Weights of a small image embedding model: 13800 steps.
Rows from block 3 of a small image embedding model, named by matrix and row number. Rows with one number belong to one neuron. Each number is 50 + 12 x the weight over its row's rms, rounded and kept within 0 to 99. All counts start at 0.
After each neuron's rows are labels from the 100 images, of 14848, where the neuron reaches its highest value: "strongest on" is what is common among them. Only what is clearly more common there than usual is listed. The data: short English words printed on busy colour backdrops.
# fc1: MLP up (model.blocks.3.mlp.fc1.weight, 576x192), inputs 0-191
# fc2: MLP down (model.blocks.3.mlp.fc2.weight, 192x576, transposed), outputs 0-191

fc1.433:30 71 43 52 34 63 63 48 47 54 30 38 84 32 56 38 58 40 28 52 43 49 44 39 49 54 62 59 41 62 48 40 48 61 59 36 40 48 62 56 58 60 61 76 54 60 25 54 59 26 44 24 28 49 46 49 61 69 44 49 40 40 56 69 56 69 46 48 44 53 42 75 64 33 42 55 66 51 54 60 32 48 56 53 49 53 48 50 28 42 76 64 54 47 37 39 38 49 37 56 34 48 44 72 69 52 50 55 44 43 50 30 52 55 42 75 64 36 57 58 36 56 55 67 54 37 54 71 54 54 56 53 44 23 53 48 41 61 50 50 53 54 40 42 19 74 50 42 56 47 56 58 43 64 43 38 44 35 33 56 51 31 58 55 41 53 58 71 52 62 53 40 49 57 59 49 66 29 74 66 76 55 39 52 46 61 44 57 64 52 66 50
fc2.433:59 33 83 70 69 45 36 42 53 53 49 60 34 15 60 49 61 49 57 45 26 46 42 52 57 34 44 44 41 49 41 54 35 54 49 51 49 51 51 56 58 37 51 59 30 57 69 34 39 59 55 57 60 43 69 61 43 45 53 50 54 57 31 38 54 64 38 44 32 35 89 36 32 51 40 38 48 41 53 56 62 46 47 55 47 21 64 55 72 53 52 54 62 58 56 59 74 45 53 64 67 58 45 51 56 56 41 38 39 33 62 61 57 44 49 36 47 60 71 72 69 27 45 29 62 71 58 44 40 47 65 48 52 61 51 35 61 49 47 52 45 55 44 52 52 61 46 37 56 47 61 54 43 72 53 68 56 55 65 35 25 57 60 43 78 46 53 40 36 40 42 53 53 48 62 72 36 61 33 49 59 18 50 57 62 54 59 43 56 40 59 42
strongest on: brown ink

fc1.43:33 22 28 54 51 45 58 43 42 41 48 52 29 61 61 63 60 31 53 41 60 70 53 48 37 53 65 59 46 62 63 49 54 44 52 50 43 45 63 44 63 42 56 40 51 53 47 40 63 62 57 43 43 59 58 51 40 41 69 30 61 51 49 62 79 52 48 75 72 55 44 53 80 58 47 46 57 58 55 32 38 51 64 63 44 39 56 57 52 41 49 52 56 57 53 53 51 61 47 35 58 49 50 44 55 27 35 55 56 55 36 46 48 36 43 48 52 47 47 50 07 50 40 60 47 67 39 49 37 67 43 42 52 42 38 62 34 57 61 31 33 53 63 52 59 53 42 68 25 29 50 57 49 57 33 54 88 47 55 49 54 56 47 56 33 71 51 56 65 49 39 51 38 71 60 56 46 57 60 52 44 51 41 26 77 35 38 43 66 58 07 42
fc2.43:56 75 58 61 59 60 67 51 47 60 55 46 66 40 60 44 43 65 50 60 41 57 41 43 45 58 47 47 67 44 49 54 30 53 51 53 40 51 58 38 46 26 46 56 33 46 41 47 56 70 27 65 54 36 36 43 51 72 12 34 49 49 36 54 37 37 47 41 39 53 64 32 51 57 43 41 41 44 43 54 31 53 53 43 27 50 59 40 61 55 41 63 63 46 42 36 70 32 61 66 72 54 33 49 64 51 57 42 57 40 39 56 35 66 48 61 38 58 61 61 71 58 68 36 48 49 61 73 21 38 51 46 49 56 66 41 53 55 52 44 52 39 41 43 54 38 36 43 47 52 60 54 27 35 55 55 31 33 52 53 59 39 47 50 31 54 57 41 41 59 46 47 24 37 36 58 66 65 05 41 47 51 49 55 71 65 55 75 48 57 71 53
strongest on: white ink

fc1.119:41 24 39 70 41 45 62 55 32 57 52 64 17 33 51 41 75 56 30 36 62 34 43 54 61 47 44 26 43 37 33 63 55 49 45 63 46 52 59 60 62 68 63 45 41 50 70 28 53 39 58 50 44 47 37 55 34 44 52 54 31 48 57 39 53 51 30 49 62 37 36 54 34 52 44 50 54 79 58 42 41 50 47 63 56 60 51 43 62 52 39 55 67 44 46 64 59 48 43 45 29 41 66 54 47 33 63 53 39 62 67 14 45 50 35 49 47 64 53 54 53 39 51 53 69 50 47 53 42 40 41 54 47 41 48 41 52 73 71 54 64 52 47 23 47 50 35 45 47 53 46 16 38 55 48 42 57 61 44 53 47 72 68 27 43 48 40 54 54 44 41 59 50 22 46 30 40 74 48 41 51 47 45 54 72 54 30 72 48 39 65 50
fc2.119:41 51 69 49 27 28 22 53 49 48 29 48 64 47 45 68 49 54 58 59 41 62 36 46 51 62 63 63 53 47 60 47 38 43 75 44 39 59 49 49 60 73 45 55 75 54 39 45 67 57 47 55 54 65 43 69 55 24 79 61 16 49 59 27 56 54 63 63 49 55 48 44 38 31 31 48 47 66 50 53 46 44 54 42 49 29 36 30 79 65 42 48 49 56 42 32 40 60 62 57 63 56 31 40 45 81 62 62 37 65 39 54 46 54 52 42 43 62 51 56 50 56 53 35 59 50 40 35 61 55 82 44 51 58 69 32 66 41 59 57 59 60 50 40 54 41 40 58 53 39 49 43 58 64 28 45 56 55 53 48 67 42 38 58 65 67 71 47 45 78 49 41 53 45 48 52 51 30 62 63 44 44 37 59 58 60 41 48 61 39 43 44
strongest on: brown ink; orange ink

fc1.345:41 48 42 51 52 38 55 37 46 33 44 34 28 16 41 60 46 26 49 33 53 43 45 34 49 45 50 57 41 35 41 67 43 44 60 57 65 71 19 40 52 64 65 67 56 68 50 51 61 50 36 37 44 62 60 37 54 30 70 38 30 54 66 50 49 62 62 74 36 38 44 52 34 43 69 51 54 53 54 48 66 63 26 44 52 46 49 51 55 52 32 46 53 72 56 42 50 58 44 70 43 34 62 71 76 56 27 48 35 47 55 43 59 52 65 34 46 53 43 53 63 62 50 45 47 70 46 56 42 65 38 69 38 65 52 55 45 54 57 59 54 55 37 44 48 34 44 43 69 62 68 30 58 51 40 58 38 30 43 57 37 48 64 44 54 24 61 42 71 59 41 52 51 49 72 44 56 40 64 59 69 40 74 49 29 41 44 44 67 51 53 43
fc2.345:55 42 55 46 54 50 68 49 43 40 65 66 52 51 50 41 43 61 52 84 56 65 37 64 47 68 46 53 32 57 39 28 60 57 34 40 75 47 48 66 37 59 44 46 48 42 34 34 56 53 37 47 52 63 58 40 41 54 45 56 46 32 28 63 59 35 52 52 40 46 59 65 56 55 60 48 34 70 48 33 41 55 59 65 21 48 40 56 42 45 50 54 52 46 46 54 57 49 44 34 53 47 54 65 43 47 59 57 47 18 58 48 54 64 30 38 42 48 54 43 35 51 62 55 66 52 50 64 48 41 19 63 53 15 68 56 52 57 56 81 50 56 61 44 51 51 39 49 52 45 34 26 61 58 57 38 42 50 34 44 54 69 39 67 60 58 59 23 59 59 43 49 41 65 55 45 50 62 35 71 18 59 60 49 55 73 33 22 61 46 42 65
strongest on: pink ink

fc1.504:51 45 31 62 41 34 48 39 27 47 55 59 22 41 70 35 44 33 61 52 52 61 50 46 59 48 59 55 65 51 51 43 33 58 42 41 55 70 40 75 41 55 38 60 37 52 53 58 55 36 66 57 46 74 30 44 27 43 54 35 21 76 55 54 60 47 44 52 20 43 35 49 46 59 58 60 61 46 62 35 52 64 28 65 42 50 43 46 63 55 54 42 45 55 60 47 49 50 38 37 31 57 48 68 47 64 51 52 48 49 24 57 43 53 45 60 65 54 42 33 46 61 53 49 50 41 30 42 64 52 46 74 50 50 43 52 39 32 52 60 46 60 53 38 42 53 45 54 59 52 24 42 49 60 49 49 47 66 59 54 53 68 62 21 46 33 63 88 27 37 30 44 44 46 54 24 50 62 37 40 49 43 63 72 66 35 53 46 59 44 30 43
fc2.504:40 36 55 46 67 33 48 41 63 32 52 53 35 36 45 39 37 48 68 43 58 47 46 69 47 50 62 38 40 70 66 54 55 59 44 37 51 50 63 67 64 65 69 38 67 45 65 74 42 39 41 49 51 50 55 78 51 40 46 50 59 55 53 55 46 58 36 64 61 60 83 57 29 47 55 50 38 44 62 47 52 38 59 45 48 49 60 42 54 47 44 71 72 26 46 56 56 54 53 54 62 55 57 38 64 33 65 40 46 43 54 52 40 28 45 54 46 56 41 68 45 44 62 32 38 60 42 37 34 53 49 37 76 24 56 49 57 25 43 30 27 49 61 41 78 49 32 55 52 82 58 53 32 52 44 42 41 39 52 28 50 38 32 67 48 48 46 41 79 57 41 53 48 43 66 59 50 79 56 37 62 38 40 47 53 52 41 42 58 51 53 28
strongest on: white ink

fc1.360:38 33 31 50 52 79 59 46 38 32 53 36 70 41 52 50 44 59 61 53 46 50 51 36 45 50 58 71 59 38 37 54 51 72 70 61 48 51 56 54 50 55 47 49 38 44 60 69 61 45 50 38 43 50 47 31 54 52 70 20 41 35 26 26 45 53 48 36 46 29 46 81 49 26 37 54 61 44 36 53 34 37 64 37 68 56 64 59 40 51 35 55 34 58 61 47 52 38 44 47 55 53 56 42 26 60 27 41 48 50 37 61 68 53 33 59 44 67 45 58 79 54 63 28 51 49 49 40 34 44 36 43 31 35 37 62 51 43 39 55 49 43 52 50 40 62 46 61 52 49 53 68 34 48 56 57 43 12 52 50 53 40 58 58 38 31 65 68 39 58 49 40 54 48 69 52 40 39 65 33 34 59 64 47 47 39 44 58 41 58 61 73
fc2.360:43 37 58 48 38 42 37 58 53 49 51 38 59 29 56 49 40 50 43 57 76 55 52 44 50 66 56 40 44 49 30 56 66 44 39 40 33 67 34 61 47 45 49 42 47 53 34 40 51 42 74 46 53 53 52 74 56 49 55 67 27 54 61 48 56 56 46 79 58 47 45 46 42 69 47 79 49 38 66 59 44 30 61 61 52 40 52 59 48 65 52 55 52 60 31 42 63 36 59 52 51 66 37 43 48 50 52 45 35 27 42 51 54 66 39 08 49 68 61 60 56 59 34 44 43 51 32 37 53 57 43 50 40 47 46 41 39 50 68 47 60 61 28 55 74 51 82 67 56 41 53 19 46 44 57 78 53 50 33 74 55 52 46 67 55 68 47 69 45 40 33 26 54 44 67 62 51 48 62 55 54 60 43 58 60 62 39 68 45 60 39 33
strongest on: orange ink; pink ink

fc1.402:42 63 45 67 38 44 46 62 73 37 48 67 39 46 54 38 64 41 69 65 62 73 47 53 47 54 53 54 49 46 47 57 32 62 42 47 79 48 53 32 49 50 64 50 39 36 53 32 63 67 66 45 54 43 48 55 62 44 74 53 25 41 53 29 70 32 55 52 57 41 35 40 65 43 57 70 46 35 44 42 70 52 17 30 38 47 45 41 38 42 41 52 61 26 37 57 46 66 60 72 23 38 59 44 67 53 45 38 62 56 52 29 51 80 60 31 44 57 55 66 56 65 61 52 54 51 32 41 59 52 41 51 27 60 45 57 49 45 73 55 63 42 36 23 51 38 47 48 49 34 49 55 43 49 55 48 41 51 49 51 58 63 49 54 26 32 77 47 52 62 53 40 47 35 48 43 48 49 42 71 52 62 45 63 44 61 65 34 57 62 56 54
fc2.402:46 66 46 41 59 36 39 48 47 52 74 42 64 41 59 51 39 40 39 43 40 43 56 44 43 44 35 66 52 54 56 51 61 60 74 41 43 51 61 32 83 75 56 50 54 37 37 51 76 49 45 30 58 60 50 31 22 44 43 31 42 51 51 70 50 43 36 53 63 50 58 57 45 48 43 46 38 64 38 19 40 71 44 63 31 27 56 56 61 39 45 45 32 61 63 51 55 37 74 49 53 54 47 65 68 41 44 40 38 57 55 49 59 47 37 47 64 23 42 49 57 32 65 49 32 55 68 63 59 42 38 60 44 54 57 40 64 50 78 54 52 54 49 36 30 54 56 33 46 54 28 44 41 45 45 49 60 42 49 42 61 60 58 49 63 34 46 37 74 61 69 42 22 44 32 56 43 45 25 68 39 44 62 39 57 55 43 61 52 54 36 45
strongest on: pink ink

fc1.378:51 59 52 57 54 40 48 33 43 43 46 62 41 49 67 51 33 56 31 50 54 60 49 48 45 59 40 44 60 52 43 46 47 71 34 53 41 47 36 37 45 45 60 39 50 39 33 56 30 45 26 48 44 41 55 71 40 34 42 36 42 32 39 28 81 47 58 49 32 47 50 48 55 31 74 53 47 50 63 51 46 58 72 59 49 59 39 51 44 29 66 45 46 35 61 53 41 39 63 50 50 64 44 52 50 45 27 50 61 55 54 58 47 27 47 57 39 42 71 49 43 65 59 66 43 54 44 66 50 58 48 29 41 57 46 38 27 41 59 50 49 62 34 53 60 46 42 60 21 33 54 66 42 42 54 58 49 61 53 63 57 35 42 71 52 35 33 42 71 45 62 26 26 50 44 61 45 47 63 40 68 37 27 44 85 44 68 23 24 68 39 44
fc2.378:39 66 55 43 50 39 58 37 57 64 58 38 41 81 73 33 51 39 48 45 43 68 53 66 60 46 65 40 28 61 60 38 31 57 60 41 36 65 62 44 37 54 49 48 71 45 55 50 44 40 44 40 57 43 38 28 54 63 54 57 47 45 63 63 40 44 48 59 37 59 53 51 42 41 41 30 51 34 41 45 46 40 57 63 51 38 47 46 51 31 50 53 23 42 59 30 52 50 65 46 37 60 59 60 67 45 43 28 43 29 75 43 45 39 62 60 46 71 49 50 58 58 52 54 47 58 34 65 49 35 55 52 63 59 45 33 52 56 56 61 49 57 58 58 43 28 58 37 64 36 51 53 29 54 52 52 25 37 58 43 64 70 32 40 25 54 50 34 32 24 47 29 36 46 29 41 57 52 60 52 44 55 87 66 53 62 32 65 38 41 26 45
strongest on: brown ink; white ink

fc1.0:66 46 39 43 62 32 46 51 52 85 51 48 53 45 43 42 80 53 48 56 44 29 49 46 48 50 34 48 41 62 62 59 42 50 59 21 37 51 38 60 51 53 41 62 52 45 46 67 39 52 43 52 68 68 45 52 22 69 02 47 32 42 57 49 45 44 63 62 57 43 43 42 40 53 45 56 46 43 29 23 46 68 71 52 45 53 43 72 40 55 50 51 60 63 29 30 43 45 31 75 64 62 51 41 49 67 35 50 60 60 70 66 47 52 56 74 42 26 51 55 50 53 52 58 64 47 41 39 60 48 44 29 59 40 51 76 28 46 63 49 51 51 37 52 46 33 46 36 60 45 46 72 54 58 58 41 49 47 49 50 56 37 54 59 48 45 48 36 58 59 48 40 48 31 50 37 54 34 60 48 47 26 57 65 42 46 49 39 61 26 47 37
fc2.0:41 41 55 41 50 24 44 63 48 53 35 49 34 56 35 46 43 64 44 42 31 52 43 46 40 49 40 73 46 66 54 60 61 66 57 37 48 58 49 65 66 36 71 57 50 45 59 52 45 46 44 51 67 61 55 40 55 42 29 50 72 61 43 55 62 52 39 37 44 46 41 40 52 43 66 60 42 52 73 43 52 50 45 67 51 48 48 63 47 28 45 62 51 22 70 42 29 53 56 72 42 57 35 35 54 75 40 52 27 41 41 59 41 46 54 35 41 18 46 64 46 29 52 37 72 84 45 59 48 45 35 35 38 51 57 69 33 45 61 40 49 61 57 62 55 70 33 48 52 74 58 45 63 52 47 53 36 52 56 47 43 65 68 40 39 49 67 25 40 54 41 65 57 56 61 28 38 44 48 54 34 75 57 61 52 61 40 63 26 49 42 51
strongest on: brown ink

fc1.373:57 46 45 54 51 29 52 39 60 38 47 61 61 41 50 51 51 38 33 29 50 52 33 53 34 57 59 53 42 54 56 65 16 63 47 27 68 48 25 47 63 55 59 47 67 71 55 36 63 67 49 43 68 59 55 56 55 60 49 42 53 45 58 52 40 61 74 70 31 40 46 64 36 28 45 48 46 49 62 36 64 48 77 38 47 55 50 56 48 52 28 55 39 57 41 40 48 42 42 51 47 47 63 43 57 49 28 58 59 50 50 46 52 49 56 63 48 44 53 40 58 71 33 79 64 43 44 66 67 34 44 60 57 45 55 60 41 64 19 49 54 43 63 59 49 46 33 56 57 44 25 65 64 40 71 38 56 60 33 63 50 49 51 48 55 70 40 35 41 46 51 44 28 49 60 40 76 14 31 55 49 35 57 57 52 57 36 34 36 32 33 45
fc2.373:67 54 62 32 19 42 50 37 52 59 45 43 44 46 61 53 36 60 50 57 49 75 37 56 26 56 53 50 49 68 48 64 38 66 53 62 72 44 61 29 55 36 34 61 64 40 27 71 58 54 36 77 60 35 44 42 67 55 34 45 57 59 44 35 68 34 36 39 69 59 42 59 68 54 57 49 49 59 57 37 48 47 62 52 41 63 32 56 63 43 53 49 45 36 60 50 33 46 57 56 49 44 32 34 40 60 53 58 78 35 74 60 44 38 54 72 54 40 45 46 49 40 57 34 75 57 48 54 43 59 56 57 48 40 81 49 39 71 29 51 72 36 53 38 53 54 37 48 47 62 46 43 84 47 59 55 39 30 50 62 57 46 46 38 55 42 51 45 52 62 43 74 53 55 50 25 28 56 47 51 46 65 49 48 45 35 34 43 47 40 50 51
strongest on: brown ink; bold

fc1.121:57 37 34 53 44 39 54 48 56 55 19 46 58 62 24 35 44 37 51 40 56 65 44 69 48 61 70 58 63 54 59 46 40 64 41 45 57 63 66 53 76 29 37 57 72 60 33 59 53 59 48 55 56 29 52 40 39 42 63 47 78 45 46 64 58 43 40 43 31 50 41 49 34 47 53 62 48 58 59 38 57 24 73 50 34 49 58 67 52 61 50 38 42 51 58 59 36 61 60 49 47 52 55 48 33 60 50 40 42 61 62 37 63 41 70 50 47 50 84 28 76 50 54 37 43 43 38 52 48 47 53 64 67 51 67 73 49 52 49 65 51 54 90 34 45 38 48 62 62 30 47 44 47 54 47 76 56 47 57 47 54 59 63 58 38 54 17 26 66 40 50 63 59 34 41 50 65 59 62 45 62 46 45 52 42 49 47 45 60 48 56 42
fc2.121:60 42 38 56 49 47 68 56 60 45 37 60 43 41 38 67 54 60 45 62 51 59 33 36 32 43 47 26 53 37 57 43 60 50 53 46 60 44 42 39 38 67 55 53 49 57 44 70 34 39 55 45 34 47 44 41 54 37 50 37 50 72 49 41 51 60 31 64 37 42 45 20 65 29 42 46 49 60 51 48 41 54 60 58 58 56 55 46 43 60 42 50 28 74 68 47 45 46 32 51 51 46 54 47 58 62 65 31 53 19 16 66 64 36 47 49 25 38 45 64 57 44 31 63 47 14 34 50 29 39 65 63 66 38 62 57 55 55 40 41 45 36 45 39 51 54 57 70 56 60 43 33 66 51 66 33 19 53 43 52 52 32 49 48 57 45 54 47 52 59 50 53 46 92 38 49 51 62 54 53 53 47 45 60 66 52 44 41 48 60 29 32
strongest on: brown ink

fc1.307:48 41 62 52 32 59 32 60 62 42 63 35 59 40 54 53 76 45 82 55 58 61 59 40 60 61 64 46 31 44 50 61 62 50 46 36 55 50 34 61 40 63 46 55 52 62 49 49 53 59 63 54 38 53 57 39 38 30 51 55 35 34 34 45 53 55 42 45 46 61 56 58 55 48 58 54 65 52 59 49 67 67 36 28 20 31 43 66 53 51 52 54 41 53 31 45 48 65 66 72 43 37 47 58 43 56 50 39 60 45 55 47 50 53 49 37 50 51 46 61 76 61 38 36 65 63 68 45 57 59 40 39 51 33 56 63 48 73 53 63 59 33 32 39 37 25 58 27 55 37 47 51 37 63 50 65 59 48 60 57 72 52 64 70 50 46 54 40 51 44 44 50 39 23 34 49 49 59 34 32 41 55 39 58 56 45 29 18 68 64 16 42
fc2.307:67 39 41 61 35 70 41 39 58 33 42 61 53 50 33 39 50 47 42 54 55 48 43 34 30 55 29 35 30 37 23 45 60 53 64 34 46 71 39 43 91 54 74 46 57 47 58 55 64 66 51 52 32 75 56 46 57 64 41 30 51 37 50 58 30 65 69 69 46 42 42 41 40 44 70 55 54 52 38 43 29 46 49 36 44 65 60 47 51 38 44 42 44 49 55 59 49 68 64 35 36 64 65 40 66 47 49 54 35 32 54 32 51 59 51 38 61 44 39 56 37 27 53 44 47 34 62 51 63 39 43 49 58 41 59 26 62 27 44 67 38 50 55 46 53 58 45 59 56 51 40 51 60 56 25 52 67 58 60 39 41 59 67 47 70 80 51 38 56 70 49 59 35 50 36 48 58 51 58 62 48 62 46 66 72 46 60 49 53 46 48 64
strongest on: pink ink

fc1.88:25 39 54 43 61 40 31 39 37 30 44 54 53 25 37 54 47 41 50 62 33 40 45 70 40 65 45 64 47 33 45 41 61 45 65 61 36 56 58 42 30 51 50 56 51 49 61 32 47 70 65 49 48 61 40 39 65 61 55 34 55 42 49 34 38 41 28 42 40 60 55 56 60 43 50 45 48 50 52 59 35 53 41 51 49 34 49 60 54 46 56 62 62 50 46 51 48 41 53 53 45 47 60 61 62 34 43 11 21 59 59 36 32 50 37 44 67 36 53 45 46 58 41 75 40 25 43 55 50 54 47 61 52 45 20 67 42 60 55 56 54 46 53 46 30 74 42 42 44 55 51 42 38 50 58 53 49 66 69 45 22 48 57 76 29 60 70 51 41 47 42 73 51 55 37 58 61 44 68 31 66 24 53 44 73 46 47 39 63 60 37 73
fc2.88:49 46 48 42 74 47 58 50 43 67 50 52 33 28 43 43 37 75 47 43 53 81 56 30 67 49 54 42 63 59 51 45 52 56 26 49 57 54 25 48 53 67 57 26 66 81 44 57 35 55 37 45 63 56 61 62 58 50 57 31 44 48 51 37 58 70 53 37 30 50 54 33 52 64 52 59 29 63 31 57 45 58 56 37 34 42 56 40 50 46 37 44 69 71 53 54 71 33 58 72 50 39 28 67 54 41 50 67 51 41 60 50 44 58 42 38 68 35 32 47 51 37 62 30 60 24 61 37 52 53 43 47 61 42 48 54 50 46 40 13 70 46 51 49 54 44 39 45 55 40 56 51 45 42 47 36 24 28 20 32 64 47 49 50 46 43 60 53 36 54 42 47 54 56 40 39 59 59 35 44 36 51 49 38 57 48 39 45 38 32 50 46
strongest on: white ink

fc1.528:55 52 37 27 39 55 58 59 79 11 58 58 43 60 42 28 40 79 43 38 38 59 61 40 42 29 27 61 75 48 75 40 64 51 39 51 59 32 42 33 50 52 47 59 53 52 49 45 54 52 60 49 43 49 39 43 51 48 46 32 45 47 61 64 32 44 50 45 42 68 37 49 48 72 53 23 42 40 57 46 42 46 57 53 39 37 39 48 30 23 47 60 45 58 46 49 44 55 47 59 51 53 56 68 63 45 41 53 49 59 50 39 57 61 40 53 40 55 33 53 64 68 58 55 47 53 50 50 49 45 26 37 51 55 45 28 54 30 67 63 54 62 58 55 43 45 15 66 46 43 55 51 47 39 77 35 37 72 34 51 45 50 42 34 49 56 53 44 44 59 47 62 26 43 54 49 55 54 37 62 55 61 44 30 61 34 64 39 59 44 50 10
fc2.528:38 44 44 33 78 45 76 55 30 58 55 53 39 63 56 27 25 54 35 43 68 48 51 48 31 67 44 69 56 45 64 69 54 58 55 68 60 52 62 42 49 65 40 47 51 41 55 46 39 60 49 70 25 16 43 32 53 53 54 60 68 49 41 22 29 62 47 51 30 32 54 61 45 60 67 44 62 53 42 47 45 24 49 43 44 45 53 52 50 38 38 51 39 33 41 55 59 38 56 36 29 43 37 33 47 54 50 32 45 55 58 46 18 42 44 71 34 53 51 55 67 57 59 53 42 57 50 36 55 63 68 44 48 55 51 74 52 54 68 43 57 42 61 36 56 47 40 43 40 48 55 65 60 32 51 50 46 41 32 56 53 52 53 27 52 63 22 44 43 58 28 39 63 54 47 50 69 70 52 48 41 32 53 36 44 37 56 68 57 50 54 51
strongest on: white ink; bold

fc1.318:57 38 43 55 37 42 45 49 52 62 35 55 43 33 54 38 37 49 49 54 39 64 64 63 37 79 45 28 50 73 53 57 57 40 51 48 69 57 50 58 39 47 53 64 56 42 44 43 67 49 53 55 64 43 50 46 57 57 45 29 37 28 64 36 49 67 64 40 44 63 32 56 55 44 57 52 42 57 47 59 59 29 43 65 28 34 49 38 51 21 27 35 63 62 53 73 25 37 60 41 40 31 50 52 61 45 55 31 54 37 72 53 58 51 63 65 55 50 32 47 51 64 76 54 75 49 31 57 34 47 41 57 36 47 51 58 58 72 40 42 33 54 30 51 60 50 41 37 47 31 63 45 60 54 44 38 43 50 70 41 59 60 61 53 22 51 50 73 48 49 31 51 61 56 64 72 48 32 48 33 56 35 52 45 50 36 30 47 55 51 65 73
fc2.318:25 71 64 55 55 61 61 42 56 36 40 32 38 31 45 38 41 74 44 64 61 34 41 68 58 27 53 56 52 48 62 30 52 60 58 47 62 44 64 52 45 63 72 50 51 48 64 47 50 65 55 76 45 46 41 40 56 50 26 39 57 78 51 53 48 28 38 61 55 50 37 18 65 68 43 43 62 43 49 60 45 68 56 37 50 37 35 40 45 60 42 36 43 31 55 54 47 59 52 62 52 63 49 43 29 21 58 52 33 44 68 46 59 68 58 61 61 53 46 73 51 26 64 42 45 49 52 57 51 58 47 49 35 53 52 46 47 55 53 65 60 64 68 30 28 54 48 70 42 54 48 34 26 48 49 62 40 55 66 48 37 57 47 32 67 35 48 44 51 55 55 32 57 53 32 45 51 67 54 64 57 60 68 67 48 51 58 47 53 67 39 26
strongest on: white ink

fc1.465:60 43 43 57 45 46 50 45 41 42 51 61 42 45 48 60 41 42 39 52 50 37 26 32 66 54 52 55 43 46 59 53 36 54 57 53 37 63 51 72 48 49 52 42 63 43 44 52 55 41 48 44 55 27 44 43 45 48 58 58 64 64 66 58 39 40 44 53 55 50 48 58 49 40 37 47 39 54 76 66 36 57 46 30 30 37 67 58 38 58 74 71 60 42 66 60 56 46 61 57 54 34 51 70 45 71 47 46 73 54 48 54 55 48 52 53 35 46 70 44 29 68 38 61 35 51 24 70 39 76 79 78 45 50 49 62 52 35 46 65 37 53 49 45 36 43 50 44 44 45 49 48 62 72 59 48 18 53 41 75 22 42 76 43 58 61 42 48 66 26 16 52 33 40 40 34 67 56 45 60 60 56 47 67 39 45 43 45 56 52 56 34
fc2.465:54 49 70 31 61 60 54 45 56 59 50 46 49 49 50 58 43 61 50 54 41 40 71 32 71 65 51 54 38 39 73 63 41 47 23 29 35 56 65 60 50 52 65 40 51 36 61 51 40 49 59 77 58 66 67 66 74 41 36 50 52 60 36 55 51 52 62 31 54 63 86 27 40 65 55 59 41 72 66 46 47 35 45 50 66 31 45 48 57 69 35 49 79 51 65 38 43 57 51 47 58 51 50 46 52 43 63 44 34 29 37 55 39 60 45 38 79 64 48 65 32 48 56 49 58 48 66 60 41 42 49 58 67 31 60 66 45 51 78 40 60 38 59 44 89 53 55 40 50 47 55 41 51 64 58 59 43 56 57 69 60 52 31 39 55 52 56 45 63 59 55 34 43 55 40 53 51 66 42 44 43 55 36 48 68 48 40 46 49 38 46 38
strongest on: orange ink

fc1.86:35 37 43 53 73 57 58 51 78 36 52 31 26 46 62 40 62 50 41 47 33 56 53 58 50 48 42 42 55 43 55 34 54 53 45 48 54 40 48 25 52 31 42 41 46 53 45 52 13 52 53 35 36 57 51 55 45 63 64 49 51 22 60 21 58 61 73 45 36 50 35 35 46 54 63 54 46 46 43 50 47 65 44 41 65 41 49 46 38 52 25 47 46 60 64 54 39 50 52 46 21 58 63 49 61 41 35 65 46 54 31 34 45 54 38 38 37 52 39 60 46 55 52 54 47 80 48 37 63 35 71 56 55 52 35 31 43 63 45 20 59 29 44 50 44 51 59 59 41 61 49 53 34 44 35 42 59 47 53 62 35 50 46 53 64 34 43 51 59 59 35 38 42 47 33 16 39 45 41 23 30 44 46 32 44 39 43 49 49 70 33 54
fc2.86:41 57 57 42 47 64 47 39 68 46 57 58 60 47 43 50 57 33 50 55 41 81 51 49 52 66 57 42 31 65 49 55 68 50 55 54 81 51 41 45 43 47 55 29 31 49 40 47 42 37 50 43 34 70 53 24 68 65 40 62 63 39 30 60 48 46 63 67 51 45 63 59 58 52 55 56 15 65 49 67 60 53 47 47 74 41 62 42 66 52 37 38 61 49 34 26 63 57 37 42 78 71 50 35 42 35 61 38 48 52 42 42 49 71 59 53 40 56 37 41 52 70 63 47 19 50 71 34 51 37 43 53 60 38 54 47 73 54 81 41 33 55 51 40 51 62 41 39 51 61 70 54 67 54 65 62 51 51 50 63 57 49 60 50 43 47 52 49 55 61 35 50 33 63 56 48 48 53 46 69 33 40 45 51 52 75 39 51 34 48 39 60
strongest on: white ink